config.toml
model = "image classifier"
train_examples = 97500
crop_scale_min = 1
horizontal_flip = true
color_jitter = 0.1
num_classes = 9
arch = "gmlp"
mlp_ratio = 2.67
nesterov = true
orthogonalizer = "polar_express"
adamw_lr_other_params = 0.0029
steps = 21500
epochs = 84.7
lr_schedule = "cosine"
weight_decay = 0.07
Rows from block 10, named by matrix and row number. Rows with one number belong to one neuron. Each number is 500 + 40 x the weight over the matrix's rms, rounded and kept within 0 to 999. All counts start at 0. Numbers have three digits each.
# u: gMLP up (value half) (model.blocks.10.mixer.u.weight, 336x256), inputs 0-255
# v: gMLP up (gate half) (model.blocks.10.mixer.v.weight, 336x256), inputs 0-255
# out: gMLP down (model.blocks.10.mixer.out.weight, 256x336, transposed), outputs 0-255
u.197:508511509482452475466515446504461501460469461527494557470520440516553521537494471477484450469475421561516504455510538497514494497557464506483470504485498535511523531461516421541500472496513528493453480497482453562486521467508477528501499572460505527572533508466523503530488463475455538484537512498478484475467478473524526452524572484509521468491445474463511468423487568460495488490550583496405523528425487511476508476537469450529486538465519516434499518502503528508477447558471468483508466464475537504468536514507502453540459535431481512463539458507513473489505524492463557541476529490409504488491545570508403571528502466516510518554519464541499471486502575546536488498538514463465566518522513566499476470482606563522509502525478530563498512541509500476484492433636483
v.197:515523529496538523526553520484514459529480482525535539505457468518524505513464479580495482518481524502474456490450503504518494398529526496508573489480478422459564537514451491509474449534489506516440521514464495563579460537477532536531469501527521494511504547520440528461445487499499463482551531553483470449471489457545481480489518552472482523522492531439573475433512471509498502557540469489439490503490502533518451486471484508545533471476504532502498518468530497482540492491500497493540480561528486501525475457522483477506559548517474521527492493522494466513481497511468459499486522509428557515484516495511512439480458495544457442519530531541563511506532509460476515489520477465494497481555504476461470528481498511479561481522508456536536516476526575493544539532546484
out.197:475436457587497498500490514507509440553495505538512370501474520499498483573521521509570513500567505467526487452536480419494499487475511531503559533494489502452485493463510554466482549494505485445533507453516448500516503555509511543477498475488412480403463507573495572503466500476501520521477469479499502511485550455471461477473474497502540528529547551538482509556504457511524485546456452503483482520551492490506513573470490513475458495480510425521531461555534474522541482497528522524504515497564489461476464481521480513482553541549525467478486513472513503545544442510496484417523533524582452483511493522482502484558512545503476464467541498506550464578529485445528551570479487493511560500498509490549464539470453477467482470454528469480530471481490429488444537498415484
u.198:475485452428523535564493509522522452484466504488449482490437531471460517564498534532493445494520523522413485501542568467493487479495500564515534515499483532461483487518506529433434513463474497491445497480541479520524427479496508459456496496503476496517506480461478452560563463565471479501449513443451481470529491546452536494468522560525544494496473499457574519432461515517538475539422524528486545478535540514467549490491568489547509467378472522532516560494532479486488534524506498516536534526534517454512500534506461485465520468491501498536458493494514467508530414477458496473469545448433508460446511456526452531540518529496516518492502499579532430546407440472530526461468533528492499481487465495559501490518508504507599478532527555518518546433564506473495469547468504
v.198:481521493507522495486519506517525524494531510533426519479535504528517551467512530521433556480503441458502530522511507523539508467460507516465486531543529456499519539481466506511471532439495486479512451500502466525500516435496505503513473462499542492478463512504512460538457540462516489443529517510413444475469474502476527521545462494529512539462462516497526573514469473507515526476497514512510520465508484480510504494541480458510462476536480462498493423491492463510526457484519506486517479533475485536498496510485496509488458479483474493515498502496517497500503513476527530555518549475507584530486525454511530469503522518495462470526482539543494484505480534546499520552503490496439497481479542448488480537527530470475544515470500507454510444489532454506515478504566520
out.198:535478503522510568430478525491559538484530523438517449506554517519500529507555489458473482471531553516510470485540494513517487485532507534493482470491485497472504546489543462563525443526502518488525523545463580502457534561501524477493526472495496462494499539497509491448477528474491483488527532516543525493503477484535437513532442498516499495476549536460483447485516489472464525481494478522538464538466537488517442529523472557494488542545479524525513471498526536517542509496509515489505501511467502458444469392483487517534494548510465492498507456502480531463480569536550515474498441532498498545502463521495481471480508504500476426459456426435497526459559496467492491533477520556487515539539493452465554442511470516440544504471497480494487469546424452527558526513518498
u.199:421477538469534554475532460503446507477528527515407512479466470450503522499508533449513528440499505517462497433540508507502469496486522505534531487542488445479544512592449530536531513510440539453493541419423467547490507508497335491491563496515424518537465468549446520507521499562429495523476465427561617479527405524454563448552475575411446554453538465528517502501549517505536512577467511526508483493438508532538568480508561490472466531509494544521508501537588555507425517463472438477486446510518457528480458529471506521563534561475458519436539501474497434441502463584514491537469526498455574529438491501388466475555520458523574481548507517504491465482479472554513463516528506516560513480522545453449530512499551448526538480501495526533559449488507473448479422442536484
v.199:464502503501529539523455491473475541485541538478493469557512534500557547521549611510520504549483571525507511539491600498460537514548474520518573540504445543490500497537477464514574523521459542498525518485556508512485530446483523502508478524437624516565473523498487569507506504392444424479587461578588534521465474460502537513500533461533464516476545530473510482439489440524447517429494497536519423382522547410482422603532511379552527516556420460520526496544439434509488462437509471443417575492495476454422509525552421575491528421498535417564494492557492582534477460505470523483454535551506509478502408502453528516548554537437501541435516408501523505506536466506537523465525469475518515533545488510522438498498456467416440522508520527540470545454452548513432483433541493
out.199:550516526418461447455513490439440499528527507456623429492541554449489528458475424514488535484459422481480508496496518537439531462545497466476510568541535556569508515471482488539490452520460469524454498506475475476459476498369492519519430498502517454546562523498506405522460531504521527485544487477541462516509589527507521533468490469560520385533484565583542529569450489542510559525526477502439551533492470493492532540459477518520489468463517540539476491382479433503492598475496598554449482470463481486513526453521515461526504485516469509518565532599545486564571381486452548468515509452493541517484492589461508558495466527488461519537469435559519466466501485469526489484478476486452462524463567486484444479483463520487458544528569434472514518505542553500541542542491501
u.200:551571515528538547571578493481470527540447505498516453552466493479531508493465497498527533543517482494516592485548530454526484449512538580489470449605455468462524522431530500522527482488546438557518572504498505451579506427544549498532476460527511450498493493456467522507513480498480496510527545517478440461430510584483547537473482544513535522530434533556485490475552452471535497456470500583420550549468530483463536482455454459540469452450542444431467539479498516559514505583530436427479545441476560479433447520488455496488512588587481465532511560512559509444501451524517470493524481539459431498427467463443578513515509538493546496506422544448477534549542430500543526523399510526529558506513529539470419413443550589513481515488497544508484594546411539545453492484444481
v.200:543473468481490527565501523481548505457486500485572468508502535572444418512485560470511475507524515488515571463498491507483554519418498576453488523496449464448396520493449484515556506483490398460444495466485602505531532506512462552533555447531494429513493448501538503547514440507481546541471475470494488535508490507569522501508494487492481479575485575496496506512516513501551476507436557498564552458536569542423500531513477453502466518434477451492510522529471506555487535591533428517483553439492518467451480529485446454540589585478485520440518537539486520563498379547497398517520474559470430421497443510453521554495542510606491505490587511447471610434535551506542550511535484466472519530475523558424504475540555547464548614446534456468462491471518462509431442545496521
out.200:536490491463471530444400474554593507439486507522543521508501442485527464464508545386567489478456524547581489409537508548514441523463498507474484495453513486460533492543503541414373519481423555539521471568459549470502511489536482471520510479455512597471501490488420508459465414480475492521515526531413521470453448487480460466537535524500474466541595487465562419496523499512509509499504496497545477505489482494500471460529549511549495460588547540504471466458476544424484522465482574494476516511536528549532506541502498532506498460539495561547558472571585556481606536487487551516477493526456524413496523466532412542419438461496460444508556522487508433500467588425458539563605480529460448472561490408558509566510519460515476541557523511529533464483456509492470572449520562
u.201:470537465450458490469479522431466524500517449457542484494465501517488610509491530480464501492469526497501515525481461527482490543484512453495503511470452485603483476557405497463577567475514500449428529504464515485545395481530503477505519470550454524549491466532533489533485482533494541434510497472545466436537453491539487520476532557504548421534531524468473478528417513546516545554542513483504516473491514527452499547477467548522437513522490521506522461528434518583499525494519541463510514468510546543503448456405498489541483507423493531472442467504550472474568478530452511510450518537514479545509481528471495558579519560528534453491404498459525545492481511549482536489516608534505512474517454559531443534475534521543469466567553487501481512494536428463411490483592596
v.201:571450557548504572524423502514547499535545492540580477497497435415507527472380478474436484493487556490505541568547499567438485478487498533454471532487455615482563487522488488484462493494522414517471489528488557424521530436488508566461539508531471506467436440408489430464544571495517462501462489472555571536484471566491487547489484458485435448476496436503492482564481426516508568581462501425466507496500577583525548518497549543492467514535537544465567481501433469503463558529536508449490537435496487467573442415536510534523532466541468559532492456455533466547556522516503450519470518513553505502447546463534542532514545534448575521504517459452440473517487416535453439444466579511513479574566497463512527440545415528469563566477508510423489454501504506475454552411475566
out.201:534449542586471495449515498497513472516480491569446495512453556498558450484549527501520499523436547539499502483517573431571507474440465535463579462561540442427476511449552519579434447506492500481566519499436396527537517556446505478513445498517477465450503517516482524525498510503482443549538535524480478519467516494572480469538474429567480542412567483485537578517513423438495467499424456586542525541457615483486549473444481467523554510460499453463496560468570458540465599531450500502548493419506563472528533499581488498488569424513510551490485450512471479549455531493575551495526515500513447557483486467519457482541547467439477500549544536447562448510516443485541453480502420449492509571469468388517430523446478502489535516482507521589552593470454468500520535450490395
u.202:503466480431454456452465515452543475562479577615485519483449584479520520459516531548463509516533529472520523457546546519469382547513477480488492534473479579494483473501474502539490561492484547492532470582481445467465501465576462496504484518616518478484417476506592515482481550570472458494497475555533485505491506509535444489500514451480581506452506512430503582487519516531453480558513506566477520496428519416479534484511537497447530468533524485494485538505557483507478525530431563468554532556496453536597504464454550576487515496589448504535497467547445478428468551500534430500510553415511462562543502508477499495519508478455475563476495472484554524491502442536443455427549448492498397477570562454501453484419548484549462488456477552503503513497486511544568442498500528
v.202:477512505479498534496503510453501462505572533523472517492511386571465593467494551474583515581522557551537475644462462457534544464528521542457468516519451452494464515560450464521501447497488568483389525556524478450511529496543521474468470481472498524486562562557443476514454518440516526462446531484548458559496431486448546494497457427526460379533546520473443476518518514554491569509563479527494474501491434577513577512489500546496484520572465463514522429502456540486519504551583468548501505494479556482445475528476458521428507483489482500515512502468552511462439546455478527447523491473491506561480434413451451523552402549581440511458536491453450493487413556503510472572484505537493506512543466553522626513488456546558524479545497534486496514511537434435519436554505572
out.202:497507535494513479512479520614434547493561496462539534499479464508567496468460458491449511523489510481489478451475547492439555431573513544534517497505505440469417458559475476523483518440504515481452512460530432509508519559476512517520470553416515434560539554487458533545509534468517577547545497420507539536562533491534619550513520536454546434540506488470505482451473507500476480535486499413457432501472501576502494455543526503528412498517499516514545471547445458552495508422501447534496419526519538480482496496514468440495497511527534547503520427440541501556501471565461553531562500529467472489502424551488503525521527495488418447543474473489509526470456529520525494534444464477487546533414535494455494489530469589491526508540541502471520422528495479448453530503459591
u.203:508523467524477530564465480601495523492552487454533542565471486518532515487490476481427514498425556558525498522519486509508532504556494510520505509537505518456439554531567494486513510541487491466577490475537432475535520498511512544475440495462459505463532499538504455519523475501521418444501547500483444509602483458446445494531473540525533495542414558498505470505474464475500504508476488473532494500452547488488512446505472536538528499441541480506507527468521487492457525488473479463549519483464475472514527453538495474553471498494565488450502505533538581516494510518463467554486480461463413473523511470580496555408465487488468557555519483514471518544487453476523470506484430483482472526508462478541525480502532597547533519510484494539505500469515459548512503515535464
v.203:558579416535566517602454461520508486496489468506534459562527465534530532556499518585542554572487501566459479574458409413543512508436528436523577515497480465512509511542487451495472580414459463453592504550463487505523500487507452497466500546503514521488514518480407501513436492504489460510501494510534508514571440526476486464492455454490454494486546551504456518520589490472528490434554554558505478425504494462483537505469505494492470492540502513482525493470437503470548534447451558472429483525548550480576403521460529509423396530446497427584485529498522459540487510499480529535548480534485490491484530511495479445535553487500491486525497467498486469562453538459492433546470511557570501554498528484414488473523474472552502513476486515548393509486496548534459501499486455
out.203:468538613451504501488547521473464505509445505537490446410474473495500556457510497533472496495512549512496501485479510441560489497501487498460478511418527472555506606401521426517581525454511599434468541438466432489472468540490453498504511529545540468525432572482504585472421581539513445490440463498472524503452518557479478538449441509477476482462468468504544476502479480582502485462467465477444468494503567475565492503516487461546551497519442545475494496507486511529441493448557537518490492510404554601491634506449511517554520545503565437506478506599506519409488558479560514522500538518519477442535463521450447419463547475485509506516450572489546508504549540519487519496579504496443546487445524498576527492450565530496458591416541531480445506467436605473544500574479534
u.204:450454439450503469507538517539480509498515515507503512508450483509481452521467512389512490520501553483452486448459507563479505464562455524461547502491526501521399458474472479580518486463487513528456539532463444540524444535472466449483526466495480502485503460508451525462558522568515434451479527524414510512481497566436508466541550482493515499522525567457522457458469430532579459519492527523510478478498502609529421463470523499442422503563502480510512462555423477608517519555520430501454461514486578542476496522489560486475561505555519437528542496462461467553481543546424542524466450463527616496497527418476481443438554481453489454489428542464585489542501548503535483548585462484495498567537495464511511471482519519504503516516394526461547490461562478459471504562563508
v.204:494506476456472455499475441536520538494439534430540513464479560558451477541453551501571577495546455472504546503386502524476440558571511466493537498564515508505441558449431531542482547480447548488444556482509487471475559492517500428496504519464415555467513517473508541536504518451535524546472462508489438532656457471519543397438543458561516523526502523528525507471482385517542469512472508491564513481595426519517470569476588408528485479484595482527441502521547509490455572463461467560449454429415610432440527546475488514481541518496474459486556527512503487474457315564525516519511519473493475517539465487536537535456481533530537488540470579468548444504502408504452531431557533522494537519499507564523529485503563525412508496475485526451483462493450501479542480543499506
out.204:639443573549458512561431516531535468492478499499432496476460479439472504555460459491433504516509478496435467537457487467486437501413491493478451470526459484513547501545424503510464529515542524487488549493498510528484577476461524545473497579538555526481479466424505529518526449506480541440444501539506458500588509568547484558446527547491622516481465475492570489513569492506477504485485547509544494474542452444418558521468540518517556573479480482531480481462499526434521559441526582513477460470548523470560585457549526511450520480552534525463485459512550485430579520494535519548504476449545475523429527533544483470495555521502479511556496545540481510456515457555499409446478471479474522463469532537539477513488514534482487456489554436467452517489452531459518480504414481
u.205:472424561521517529436472522547478519449478459488469431534486494511479509454534486435522500466440489530565514490494420456468468515423482561453544502458498531533507498483474519578526536519496495450478542525490513487481545493455507397443488561536508489497549405517495545571518591486449515512543527472463560448492497470561542493475459511456472489586456502516454537422508481491498456529511524533461545525518468559523460417516599583497450495480569448503621562518484423463501555561499588483511517467466536522519506496477473501450506523474401533454507466453483571509532496499500434520509531514495508516432424490534574469507448516457515476398467564491451470530458524499497451496512519552492508544437557419500486556474527538524551504447510510552501585502434540472494503497536480
v.205:489415529575513454498510508558515474527482435527585513441504500463510465547490501508524496422510504553504524443579547487479526428518515465513465557509550502504532566489488510508490506497495456457528504497485494482547517465397532429463591510450614516497511473449510518457496520491560491455507515500515495491472472529532464451451532480550459466503489502512502482494536505545550471526498531521551523470477485522531490460462495470537555547550483532491522526496445504485509599521444524473482534491458561451531530525558505479492484443540524492459442553459465488482472496520486471563566534446466453472527485481496483577538445508525506531467475502474516500493516502500467444446479494498513483503543482541510490495454478497454503428454527533484460505476504490485451564563496518
out.205:498611478505433545498546524422525525477544493495455529490467593484505470481560549546543519489517477453517484487465498513464513553475504473498464518546452460527459471495494523464466468504502497511504553459486527451584474461536485529485484425539519509497475551482493494473435517497499561510517477487508446490580470535495457554553450537523545486464534507469518544515476509471459519467548527528514479466513543412449558521498423484479562505464420500483449507537488491564530413505576491498472499556530448488505415460522527491548403474499498499524538533443511477496483532504538534532485442476551535515513538532483514440471489506581571539535545471501559476459534423473470520510547506477578491463544418545452505486399414444445500473492498497487539516510503472474531536463478593
u.206:543480461472454513507514421471549575407562549476474545487523480454521549485539539526502502471536537555444476512495477481511493481536447528552540470527539539469481491471482500602476564477542537455536563515409505493488554442451487469554509461465479460544522507495519492452527494486462474508522502520487570560503535450470492425531448498497519500553502560460497496550481499542456502587507503572477488451448491490540500475505609446508488500579561537552510445521488536569521532524546568484529491590491472497560412480497526536494486522488526523508490572556427511476534509420474502475527545474387511592500509521487507568530582469480430532453526507549522532442552486503503412503459536408538507507529490485471450509461500451443480503492488526465464438525497565466496469523540571
v.206:523509451516541467521499491503483483564466470513438457496499446493431442501509505459516528426499504475492551525458505466526495556486529599418472521492444605498502516488543489509476503497531534522458515482479534479474463556502527555455469509461525536500504452552428460539465480460482453508552509512561496533533538511532494508581583524571546514436495471506471564458466519521464475544488533435550490526516440507614459406545515530469458481515563484603461542507484513473500488497534497501517566580488508459488569466424522500586506540554479541572525497489515525475542566549524448505561431519577464504437495442529461473524580546503501483552500490412460566403505479475457556508512526432475492529608441505454525395515488536451471487607460493438543474453541493444559471549534479
out.206:564477472503522475490495590488537504447495509525518480481525544505469467495506511603570417467517435493569514508535567528499433418404530437568470580537570557548472473521487477442496530514504427529441461489526486466493556518536485532521526532513497443518422501510493539466488510527443509473556475514555457506504582565454543451499585484514507537482516505512464495512378418483483535471485476501489487429450482583536488572484514484549561540490530500468553542425477410534490442439479519493447481533540523472415507450461510497499507473524498456489504476492517429482599450520493471558434474516518436534515553418525503448509473539462548540410508525421498495517437480457554508483554594465509500538519540476505469488470563472540524544461498525496504479569482491504497510506514513
u.207:502540441436411499509518460525554450486471430517444597516430527456549470492540516414612513434507445505512539558487551472420496469474487460518514451586631553406552536498544477498460537462496515605515499445456474503624429479521478529489470442518509528483572553505478525534495473457466512532420485516537491543448493429501450466541511472467520546490516552466536466569509477473518570509481474444420522478434469557502540490534520504496498429563502452460539458500484522540509431547497538478418462540439495549572453501557518520558445510518459516537529391585489464495442535517495506527501540494500506429530472498452528410501544484535445573491497522532495503495498492515408500566564461397500448538485529493494487523504547488404448478533522513457505497536499453545552469561421403
v.207:478496499521541542545510444470512523494516554521471472511533424482483526477590473547451493482475492529543467531491528559563462420502415452510499474528514491494481476542385472517468506483557510447481557564462456550560505472534480528487543488420528537479434535517513565497565427492498428583538470451518545514480545458562516409504595464501518405483513479472474528398503526487415566509516526524535535512568522514516542492467524520508538405533485491516468581493483507527476520512519556459535507510472459519526449493492546574511491609473504510449493570470434520527404465497542527524555530483579550426453533531534477462484541487534436515477578532542547524445507488497477456559451504558507433484505534473426530525539604517500512535525475579426505469457512466432493449513503461
out.207:511543463528569474512445507508474546457507564440499466595470514517452546459486507499543495587458446554437559528581495521511525441502512525476553444484436558531502480521483544454482507505502511533483465542489489454390503574449573569487529500500472457525550504437530552513537532466497437439432486471483527448539489520497542457440567515514455458551490468505513526525484510470509501461442493477555504560474521485432542540541502482565531545507483489469441499622543487577477482537595442517438589527443473535474578431435517451500520502394480500459462503488531451547540439543506524503567541454480516444482547555482497508477509482517517421539523546494515387573473422483519558532533523496469490524492534511546453528457489567499503533370482501489469537447503461564489460459471450
u.208:487510468430446516515549496565524472516487521475543546502464545454460512500543536490537526525484514472522444506522541483470416452491420512457481468487474481570499463443554459569516495499523570529472548533469523465519502527485520490545488504502506494445560436500457513552529491486530495467548473529439467564510436531532468505469481480534533521470523574534482544552521428516489492457451507567592473449516448491484507470496493509542497534569464528530544461464560519529423486490560501417531545520499476537535479539559482487517457517507544515541520545452522524479542509500534520474502535433474472543550516419533481485498473524511499495506448409427498565470583462469491496545517505475474454565463459503506408537471478507513510486520566452440561519561532455554465546446506543
v.208:547564543511493448504490454496472501495427499469509500575478449545512490455539545432452487429480460509530519439548499515534504518551534507445510494536512508552516530468519532511449490543516524429516483506503542504509557486500423381571509544527561490477508443501560471497500525430503487521469493511471498480495510486490483461550549472488472488545464493557426515486518506462507507555457472553568484484487512472578494524464490522461527505498502528505478523433511511449503519541550484440469509453482479553529479515488505535563480500511490455449543515528459497486564491466572522492568542500421458492453529459570451554589564491500538487474485576456492495544532514496452501466452503516493516545522559533504490508525479524494499470420523446479531412508485503539514551500494516
out.208:552540511494565518515450531476411511516537485461487444472545570512537513525476468544467480426498536537451536549472468554525494537458460468487462518531550512474498537549490537502464493510560417424551502476492410504411442451506466573441535522490467529585473549544542462523489416470463472485532487466522544493488492476479492477471537558487434463512472485511500517450575531547537448520620478489525556513492463460498519523485519490550520460504500504494467518552472533507540539488449468527525474456546485528490482494499526467487493483462396553474464450557448474513508542428505559525497433519499534445493521549545573504517459513500503519470437550550511473551432600499499535425405530493463550407496491469435533479504521523514529510479500579508486474462484582503552466534524513
u.209:475558532522521486521521563493480528428498493432532499538523532530568451548504554481497576494417520460500486539471546481545427480453464480521513465483423521401542528615532444551557511474517553467525497538490497448454528496438480546485476495526436555508505484536502528453576537562449540487483511553507467530514536443584503562460504450472488557544427492517430496488492406495509573537524488522457467411470529496555473519511521531465469438488477453485548536504575509496538521589450446489430494461507520534484397462480473385497527511537543555486501548445541511451540494511447505520517510595477484534463528499476471464520496437498579475462471518505540534554483463497513534505478491491499511554570463489449491494412574509484480537530485442486486479514476486433510510461526531
v.209:502549481523502472486558468387553517436512526502501493545514485503445485544457549462484512557528514472518543507473403465489470464516516536428513477445540559513500462469484643545528475477519496509504490449489535508533507593502431538551450541545469483487437546534409528554491455462423554473474566544614490462482523493478509461473520480490499561508488471470525492510497432522541508645469531541547535530475506507506442497505527521531487562434464414468433516516466445460544531399561568479475525499516500407457511447533508524489514446465509572521503446502457538482515529554422494492441483468553525436522516480514454573428592437522481458573596473520550512522522517497491514489451440492504520527523441496540419525472477539427471543451523434559522492562465580413463492488512529
out.209:516467521511551478589450541524519504554501494541525508487490484480421517450450467551534406529477542497448576473551488474480473494517378514508540510485515527532468462475488502477489498501477445483461447475552483521557512506460497512578573537490541421491498638543483483449447424452574534503523487405464511460486519512479526470520487499554511532460534435503537488483502521500553434503513542510540492542486520498412553527457477435569560536529475539540431484425445488546539452462503488534517548533467464527528492481569507468507453470477440431547555520523512506491525476546519607474517525516490475511526507454554489459469491490447455536549443441536482498397511499487492474594498564516579517395501465455537507495493484477518528500488526482530573518516401464535522516510462446
u.210:450522456435580547522599499489433521545562519540437461557506479463494442497495542598467536463517515591503480535501472497503537452491493497548487531448487448487564498511461499473470498418467481548487496538605439478527531494519504481500477442481484479445540520556531506516480487528455565528494457454379548587540520490612503486413589495478462475430414491573497511486574470581445515522460564507540486493456525508522574546552566448417470539478550470482538439492517573442483536510507519475483504520472442520506485498519520473586553477546480535517468453475424535458480505544492517473449461543513515397464498441495473499559507536429515422519507513444521504510515504513421386442499570524538515515527493559475480547504529451531498475477401478439465504526494487471539466491512571
v.210:491516452509438434521463446575480575570496570465502529505427503522494603474461500454460513508465430503521555436531533490390493453483471521466468503510504487431443547549498525577497555574517574514452488507513389495426484477527496495508483460426515486429544518556458468452489539473492470529439519525496456529612445491530452543462523497548449574425544521541538492518500461500511420524498541546474470555521539442473518467544526479437467497518508539504442493518443530505515487476487448487533499485473483512489515506543570486503480514436563534424545564413505499520478434605486576545464507550457542538532519551600532460523532464452571510525528518481471507509532398570495437563570488551468495499567527437456541531523491467463581380497538485493539479495528547486587407537457515
out.210:553559474550500454532459460508611473435510527560484483543505447514523452463508481479445487501477465509508513464545463441559480530452564513509508486531476535523524509452522511566491520437516460518538445439485554561521530566477554515533497560514502480517537529524497551535474493498464514497451479587473426444521408545484541501529430444480515575493515513493469530437494516517528434522503510528544491438546503492505506497501495550520520564459617485474439464508498550567573526497516464473450516424506491493407572423474480524526425521532537474482504429500432507510463462459510520596543591457522478478498449503410460513483534454485535413466504528423483493491459544511481548514518467436549505473534475480493500514492557535455490532532497505518495485542543496464457522451468481
u.211:600475469585504534465509457478520488534557484511472553519507477468421544500523482539451507468478535489557469537525485499504512538485456465432447496462488409393518536544491504505493469494507529496446534458510439564516489514513465522515577475543504477454581491502545507461492457477497538523504464493480440434494564498522549543522497568535522452553503513520537486430510514496476530558549534528461547450537544498467422485504522491500447509491516461530426514549491455464445568467519541474485460498485594482527397522492464491491478538492558453444502410524543457486478517548533481512505535549453448496532475490541492464461534510493477419454456485468485551438484521511534500544492517466569533530425493547510513463521503484469478532480526561428479479525473491507527517408501459
v.211:480531534496562503540472472468644491470499479465405447476481549388551533464548432532437507455540512534511487505482484534517470458458465545533587511567491462495409466522516488594544485500561526490560432475470504526513494544528540478521438470404467551465497430484515555560435520578490536596502484492532464543572511555488479501482524540551465488535450501482447515507468533541480560488486546498513496486420494513447463446501495406506524521446547485460508521508498559452470489545534455479488500470403498527494529437579458415526528583482460474424510506483514550474562566536555438545482483426382483513513498428480553517492447498538540425493539574430519499534474484470476575504509447507505514489560561489510520583504511485529528404506539513501498499450432453468568478523554536
out.211:486579555456475507483519515578563520395472498493541499531407518453508477523538515566443469511512454543511497453473495537492507542553536525501494498586518488544501515557540505460434480410532464402553450547522544449530509482537573491486490515485574455526521425506452502510439531426515500504581501487500637479576518524481412484498529406430505489496562505521535491551449455536556491543439503460510399475465453529535523505494480512471526510502494450516566515483454535488524511547492468445519508510466437508502552539509446545503401559495515428490516516529514428510530527418533441488524415442492496499480478562549463474434448582517498518485461562456491450537473602510514543501516470514488502591489481501495510495491522544517451470519460473451478502557548545502510488484497413
u.212:467478550518563428488455552412536501509493506543518437534474493493510478511477559453482472452537533433483465446532458502478438560497480511552488527575561465476565558555545515513586474528512464589488532417535451441456525440482530504549527558541402485436500484522498527489552480496490533451505559541464438441550442446536491571416564440507521413480460513558499508520500461534531467486500492455476561543426582468525533521489436593498563452440578467587493508551547463545483536530524430517533505497503414480503479449487545484539471501434481531486479546559506515543484504472412397597529533506562420484564526445561526533403512468482482468539452502533447498536537462465493551516501475441448554493533480536505423402534522579462515463550422496493461479415525525486529524468524537
v.212:453496468518515488423543548535499511496535520515505486496455507516534436484428438475505447475523481431467479537589606461459515512421452461568480458497492421447462513571512475495465438535401538540546542528569605403480534522520485545475491461570554528490547534549512504493494510493518443525467523424482568515498362517502483547453487472520425539550487487466495507569433438446463473556517496473483506473437474481510531500528520472510472599472473446516447491477441475517513474552527438592620490553553501472523495590528512489559550528516421469531492519505536481530488527475481481438547544495476501511547593510545452486500415440456393537494478570532487421477506573550495594537452481469491503515517528433480543574540501533470471546529549416518530512506429415444479475434557528
out.212:474555473478521487549553490481511484560522547512511490498584530581499505453508591497393454440516520536508481545491478494468469374485475495451550552496448479516449532462487473492592484432522559466499470459507490548549498489486576492480512487434515556465515537513543505510429505517560392519516571438511550490447485488451482526540536557576510466484497484452477503503515515439575513469467532566455527514522550437487471435442545459521466522512503581488481563497518495392527427515517569542417476503435508450517541453518478569475462457530526555485501534543473497521495549469499440501498508541478555597456463481502452502471530464485547450581543514558469490495489493534444480571497496477440482503518455426633530587465422477463505470459543545558545523490516494438442599523478431
u.213:561498543441444513538551486466516380578472481506518417583451460490460474512505484487489470529582465471473549524532531501474456466554498399479471517458492518410516513526470507500479474605524521552496456507474516409528503519555538537493519506519477528496535532542514507472484507385504486557541585458512469526498505453566461505552521445462510493496514501580475489568560519506546484502479503476473509531510480558489483432506518499501476543512561469455485467464530502462501549500513613448499485516532513488508519469394488460496532478595493548555498480508467437470459447509507514538511537558526529510520486509428516493479513490538447529525534509489483527551548462461472485497518465482448466491562566613583515504522563476511535515485537435465567474501495589419518366552467393
v.213:501447473547511551472473563513500547504521514540578523423509513559501487515522544535469467480526416463464444468493475563443582551561514434466535541554526519465542548458491422550476540458566555514463493528515515497526451492503558543466477507528521502579437478484465469567494642495525514530515514398448511508577486502453504482503471564470524465468507491513470475464435557578525496514555455504447503439468482489507494450462473511449469571547531469526503567477482495527504498464410484522418499514530494440448495512579576481452515490470532515546507498485519412522453537460514429525506525475513476532557457468530454445515433377510500455515372502468524513448500573490484451467524476500504491500492501523526590504541540514465575533487482542540418443499498484577511531476512495
out.213:461497514513462447503481437437499511462505546469474432489467520588455548455451472507526458445544451509460545499445533516546471562519535502495403519431497513503564562511462528554578489488519501465473466588510471581557485499481504472439568522530524485460436534455506516538530443572530510506504489587484550506479515486458451478492521534581467489570439478420493542503404517472521489467465552440500464484524509567420466490483511578469524464526513480547524477504550481526538461597410538516493518508530473539559455476480552506565481508532512471514517457494481508513510476475511460504527515481466490502550429459542518462467465517522497495541563436627485510455491552544497498455429481452509527527429488450453535520462435522463475488529545531450526556544547528540516510559452408
u.214:558466503588517490556537521475497517462449475510483539564496465523462488466522459365533497461541525558504440429480474450443495524472573451405600471559511524490474511477441575543534521484501462412482500492545561494491451485573539459489553480487493481510488527451508465491580468632463463506461539540515479463544458515422553476606479504492541530543596429574495522521491577492492525483477540463449502562529492454521489503553528521467532540487519466526487585401433496472521420525544524520524441532518506423492518553546513428534547488535517484475573487525498535512492551490474465493514549432508472518507376554516508521483536497465545440528492493560593494519494437430492411544523426456530461399484491527501576490529542484552492449473500468523502526476462544474474481473536550
v.214:472552452487394481466527577459466440529547484502384503516432444497486475549506547436472478527471507441516538449573473484512598481463474471445499486531493504471526461545522541553450400529497477499452529524501500499549482503511490503442534492509394535511490512523433452419446426515591506431560472509455494483479499548562575596456525552534443491570435530535524446469501478502506556545511442517453525549482422444488551528592483417496445524431505445475483422539558510572552561496464459527515510510488479515560461450407435488487517457545560558574537501399503490433621520488538443494495486540550482439546530489467515414541565519542395472490451472473488492428399563487555516551565494560511564502503529539485582589464479481475468515573550573509467532568547484508516467524509459
out.214:443531426505521510598576573529560598468514541495526455496496403506507573501460493541492505517494483528539551539488528500556462479483495538559477431431365515548514458440582494492503483452500465520521527545453465510456556462518484552516463442542528485520543492491492506544391497454517503527566496517539514562458516511464521516427551458532446531504461478468456489517527507526537448570509541461495521503521603505481495482516463533564422533543511466489522486574534510443458563502491491475542483505501531474450514487488475536588496488501496503512511489513511429474547435520505548511514483571495403477527564502453446476542501451541513469464555454461419469487500452521419445510471506462517487487605577432460445508506489573452499535479514568438523483492500455471422457526503417